A small multi-label image tagger, trained from scratch: arch convformer.
Rows from block 6 of a small multi-label image tagger, named by matrix and row number. Rows with one number belong to one neuron. Each number is 50 + 15 x the weight over its row's rms, rounded and kept within 0 to 99. All counts start at 0. After the name is the row's rms in percent of the matrix's.
After each neuron's rows are labels from the 100 images, of 14848, where the neuron reaches its highest value: "peak on" is the class under the peak. Only what is clearly more common there than usual is listed. The data: rendered scenes of toy objects such as cars, trees, mugs and chairs.
# fc1: MLP up (model.blocks.6.mlp.fc1.weight, 960x160), inputs 0-79
# fc2: MLP down (model.blocks.6.mlp.fc2.weight, 160x960, transposed), outputs 0-79

fc1.509 091:43 57 68 45 37 86 37 76 61 28 65 50 74 30 96 45 37 33 47 62 45 75 23 40 67 59 45 52 31 72 55 74 42 60 57 50 39 39 75 83 78 55 59 61 28 59 54 90 49 42 24 51 71 61 34 48 28 57 60 58 44 42 21 40 64 33 48 53 74 67 43 37 34 30 50 49 65 67 49 40
fc2.509 095:55 66 82 46 49 44 74 30 27 47 37 56 77 54 36 50 34 18 56 66 92 33 37 70 54 58 45 47 81 66 48 61 60 60 61 63 29 29 45 47 48 50 30 37 45 67 67 54 43 53 73 48 66 34 53 33 56 50 53 35 47 41 48 32 35 42 79 55 52 53 59 56 42 31 35 13 61 35 36 22
peak on: ice cream

fc1.16 103:36 12 60 42 56 48 67 72 74 61 51 40 66 49 76 50 25 80 55 62 54 41 62 43 60 43 77 23 43 43 73 37 44 36 47 66 52 63 78 41 40 47 50 48 49 54 31 28 62 45 36 60 39 58 35 14 56 46 74 53 38 55 66 08 47 38 54 80 51 28 23 40 35 33 50 32 60 34 32 27
fc2.16 119:51 16 49 51 45 46 52 37 47 78 77 39 80 56 39 67 39 58 52 35 35 86 59 53 47 33 73 43 38 47 47 25 65 40 35 00 48 40 47 30 67 36 60 47 65 45 63 30 54 34 52 46 67 44 27 53 18 49 52 30 56 63 63 63 65 30 41 48 65 43 50 69 52 40 43 33 63 71 58 55
peak on: mushroom

fc1.318 104:42 56 42 67 71 38 47 52 52 54 39 60 41 52 49 49 41 64 16 60 67 36 64 74 35 55 29 61 52 37 33 60 42 76 40 47 41 81 45 67 52 13 47 46 41 44 32 64 60 20 37 59 54 84 49 37 45 60 55 45 56 68 54 41 58 50 49 31 59 40 85 40 54 38 23 66 31 46 47 77
fc2.318 100:67 34 69 53 64 46 41 66 71 46 27 19 29 26 63 69 53 41 37 68 38 83 54 36 70 17 27 39 45 65 33 25 42 50 41 56 44 33 48 82 35 64 45 41 48 49 64 27 40 56 61 54 68 62 42 62 65 60 25 50 57 74 76 49 31 80 43 51 58 53 32 53 48 52 58 56 57 59 61 61
peak on: truck

fc1.527 106:43 55 68 47 46 33 65 39 18 48 44 57 24 34 48 47 28 53 39 25 59 39 38 69 52 43 36 60 44 41 70 43 58 33 60 73 41 55 85 43 59 28 57 66 77 23 37 66 28 47 53 56 18 45 77 53 38 43 55 49 41 25 44 55 64 83 64 31 73 21 66 53 57 52 36 22 36 57 49 44
fc2.527 114:62 55 53 59 48 72 70 31 50 48 63 52 58 42 60 50 67 83 24 49 69 33 35 37 54 62 50 47 45 34 51 33 75 27 39 58 37 36 55 67 20 31 60 18 27 18 46 30 48 57 63 50 44 68 50 64 54 82 50 58 22 31 31 48 59 29 44 65 73 70 53 44 55 20 58 65 37 33 60 37
peak on: barrel

fc1.191 113:40 60 67 65 60 45 48 67 28 48 50 41 44 39 44 56 49 58 74 49 35 74 31 46 59 46 63 49 42 36 30 31 47 37 47 62 56 41 64 35 60 41 58 29 41 61 35 45 63 38 52 57 41 49 69 78 36 57 43 50 40 02 44 27 57 70 47 58 42 38 33 74 48 59 39 41 32 17 78 46
fc2.191 108:61 34 38 49 45 77 53 41 34 47 68 53 38 62 88 27 38 36 75 54 82 32 54 45 46 41 20 60 31 65 53 51 42 32 46 70 29 56 33 57 65 67 52 72 76 64 21 52 62 44 64 64 35 44 70 43 36 60 53 47 57 57 82 68 54 51 51 89 51 62 60 49 70 39 44 79 64 33 54 65
peak on: barrel

fc1.219 092:82 58 45 44 37 54 38 58 52 34 26 73 72 40 54 49 52 65 34 41 38 61 48 65 64 41 68 37 38 60 48 50 53 41 61 72 68 49 67 51 77 64 50 63 76 47 46 59 60 46 62 09 39 65 53 71 79 30 75 55 43 66 37 53 44 37 28 65 41 22 48 68 51 67 57 38 67 59 47 27
fc2.219 087:52 46 60 56 54 61 38 40 24 63 52 24 26 53 85 48 56 30 49 43 49 31 71 57 37 59 12 60 40 30 46 52 65 35 56 57 57 43 44 72 45 66 34 64 59 25 34 91 57 68 69 77 67 53 24 34 38 52 60 58 39 56 35 41 50 66 48 29 49 50 49 50 51 39 52 49 47 61 65 79
peak on: hammer

fc1.297 085:43 70 44 58 63 63 39 43 32 58 36 69 64 47 32 61 47 57 49 25 35 70 50 54 47 37 54 53 55 41 70 49 42 39 62 37 60 43 20 50 69 53 23 65 59 44 55 53 58 46 22 20 61 34 80 48 43 30 59 72 54 42 13 84 62 52 63 52 50 63 44 60 43 42 37 25 26 45 58 37
fc2.297 091:49 31 48 42 29 32 74 21 55 59 75 26 38 71 44 57 31 31 28 56 66 54 35 64 39 49 35 71 78 75 48 51 67 70 44 45 33 49 54 52 45 45 45 38 74 43 50 37 38 54 47 49 63 36 64 31 56 62 49 29 18 65 33 63 54 72 56 52 68 36 58 44 34 53 71 61 71 57 33 33
peak on: flower

fc1.326 102:58 32 53 63 33 48 55 63 71 34 43 35 67 71 29 39 55 41 12 43 53 53 60 46 20 71 81 66 47 55 31 35 47 37 50 54 32 28 20 36 68 33 54 64 40 47 49 34 48 36 48 61 60 65 63 47 34 55 25 43 75 54 71 40 55 36 56 31 52 42 57 66 64 47 43 12 40 66 63 32
fc2.326 103:70 47 57 50 42 66 53 45 59 56 59 72 25 37 45 60 44 75 53 50 70 66 48 75 72 28 50 31 35 71 32 62 32 50 67 71 49 73 13 59 40 30 38 40 22 35 48 50 51 59 44 52 43 37 20 67 53 50 62 59 59 83 56 31 43 31 26 45 47 69 60 42 44 51 70 33 39 71 65 45
peak on: truck

fc1.186 093:27 36 54 99 50 41 33 41 48 56 55 75 40 30 31 40 48 18 76 76 41 82 44 49 48 63 29 54 59 58 54 55 26 47 55 70 63 37 31 75 79 46 45 52 58 39 68 53 39 55 61 32 54 55 24 66 61 39 55 41 27 63 44 50 58 58 61 65 32 60 62 49 27 58 44 70 45 67 52 29
fc2.186 093:31 45 70 38 44 65 63 21 35 56 73 63 35 69 51 55 31 25 58 34 56 83 55 68 44 27 49 59 67 55 42 56 36 41 47 63 19 02 17 50 58 42 53 34 43 56 67 54 26 58 57 38 76 24 35 56 58 67 55 44 46 17 24 34 61 35 60 46 69 61 10 44 56 50 69 25 60 49 44 50
peak on: flower

fc1.190 100:59 36 35 46 46 42 89 45 51 53 49 34 52 59 34 68 65 59 13 47 31 36 46 48 39 54 25 49 49 52 27 55 61 31 52 44 60 22 64 33 50 42 84 70 59 47 43 36 32 48 31 38 67 72 60 46 43 90 24 52 60 74 57 36 70 15 68 59 41 48 53 38 71 40 51 78 35 60 49 71
fc2.190 103:63 65 33 56 68 75 53 81 64 40 47 41 34 47 83 48 38 22 53 47 57 58 42 69 51 69 58 27 53 36 30 35 63 43 40 45 58 45 61 50 33 48 35 23 24 44 56 28 48 40 77 61 56 55 47 57 54 51 53 44 54 51 50 42 34 49 48 71 57 38 54 68 67 79 52 31 33 45 59 72
peak on: trophy

fc1.468 096:38 54 51 86 66 59 28 88 61 70 43 32 55 77 28 58 53 42 41 36 37 52 55 56 59 36 49 79 72 52 76 35 81 52 87 49 41 57 25 55 66 42 72 45 63 60 56 42 33 51 47 41 45 64 77 67 30 63 71 43 14 49 52 67 72 78 33 53 49 42 29 55 42 75 53 57 61 56 63 55
fc2.468 096:50 74 57 16 66 61 55 36 50 47 47 42 33 49 67 38 36 45 30 49 30 50 65 54 54 47 22 83 46 75 34 53 42 61 74 27 64 36 60 40 68 67 50 40 63 50 54 51 19 53 43 22 72 65 40 24 58 48 54 43 67 71 40 63 27 50 67 32 53 52 51 46 52 52 59 43 73 50 32 60
peak on: trophy

fc1.378 109:46 41 45 36 57 33 28 64 62 54 50 75 57 64 64 39 81 52 18 48 48 84 60 53 36 66 46 35 37 48 27 31 45 58 30 33 74 20 38 19 71 71 60 54 31 73 50 46 53 51 47 35 57 69 46 49 52 38 56 46 67 44 65 60 66 49 19 18 49 72 58 39 20 35 67 46 45 64 56 54
fc2.378 108:58 77 71 35 32 54 42 51 68 37 40 42 43 54 55 36 50 48 69 64 50 52 49 53 35 46 12 58 44 55 70 39 39 47 50 57 52 63 22 41 36 61 64 38 59 66 19 26 61 45 69 60 15 42 50 51 53 47 52 56 39 86 44 44 44 41 40 51 43 86 17 47 57 63 53 53 53 15 68 74
peak on: hammer

fc1.566 107:14 47 52 71 58 76 51 55 41 27 53 63 32 46 20 67 64 42 44 46 82 53 36 73 45 68 56 78 69 43 64 66 40 35 52 30 45 54 28 40 34 40 58 61 62 61 67 55 44 36 67 35 46 55 19 25 64 68 60 47 50 76 55 65 43 77 74 45 45 30 32 49 37 79 17 57 51 51 40 57
fc2.566 097:67 51 48 39 56 52 63 45 59 43 64 35 39 72 55 40 48 30 66 60 31 46 22 52 51 47 65 56 57 67 37 78 43 36 48 62 66 36 39 27 72 47 51 52 65 45 68 32 49 66 57 54 53 55 25 14 47 71 55 65 24 39 39 30 46 90 49 64 33 32 51 71 36 35 73 52 46 93 54 49
peak on: flower

fc1.538 110:07 65 48 68 48 40 51 70 28 33 35 30 24 55 68 45 25 45 45 45 57 46 65 62 59 68 61 50 57 52 64 65 49 40 78 32 35 28 57 41 69 44 83 81 49 37 37 37 37 61 65 33 22 79 45 16 40 55 72 31 73 54 54 27 64 77 76 73 18 35 55 68 59 57 58 55 65 31 47 34
fc2.538 112:80 70 50 64 51 61 45 22 34 35 46 43 57 51 72 25 27 33 66 65 51 59 61 55 48 62 58 46 50 60 40 52 47 58 65 25 60 55 50 37 47 32 65 38 43 65 69 85 57 55 40 30 47 55 36 30 51 35 32 64 29 30 65 41 49 56 78 67 32 52 29 28 34 52 67 77 28 55 45 30
peak on: flower

fc1.617 097:39 49 71 57 44 46 50 65 57 74 54 41 46 60 27 64 51 43 72 52 55 48 60 73 30 54 50 59 33 73 48 52 48 64 46 80 61 41 62 36 66 67 33 53 66 35 54 70 59 54 78 22 83 70 41 82 65 46 56 39 39 58 47 68 53 27 79 38 52 49 77 67 40 49 64 39 40 76 33 61
fc2.617 099:78 57 54 46 42 60 55 41 45 62 79 65 20 78 47 37 48 28 50 71 36 59 45 68 21 54 48 33 65 43 56 50 55 41 62 61 48 52 30 47 46 40 76 24 37 49 64 46 70 75 38 32 38 62 34 46 44 59 50 57 50 49 56 63 68 51 43 22 51 41 69 73 66 59 37 56 26 38 64 37
peak on: teapot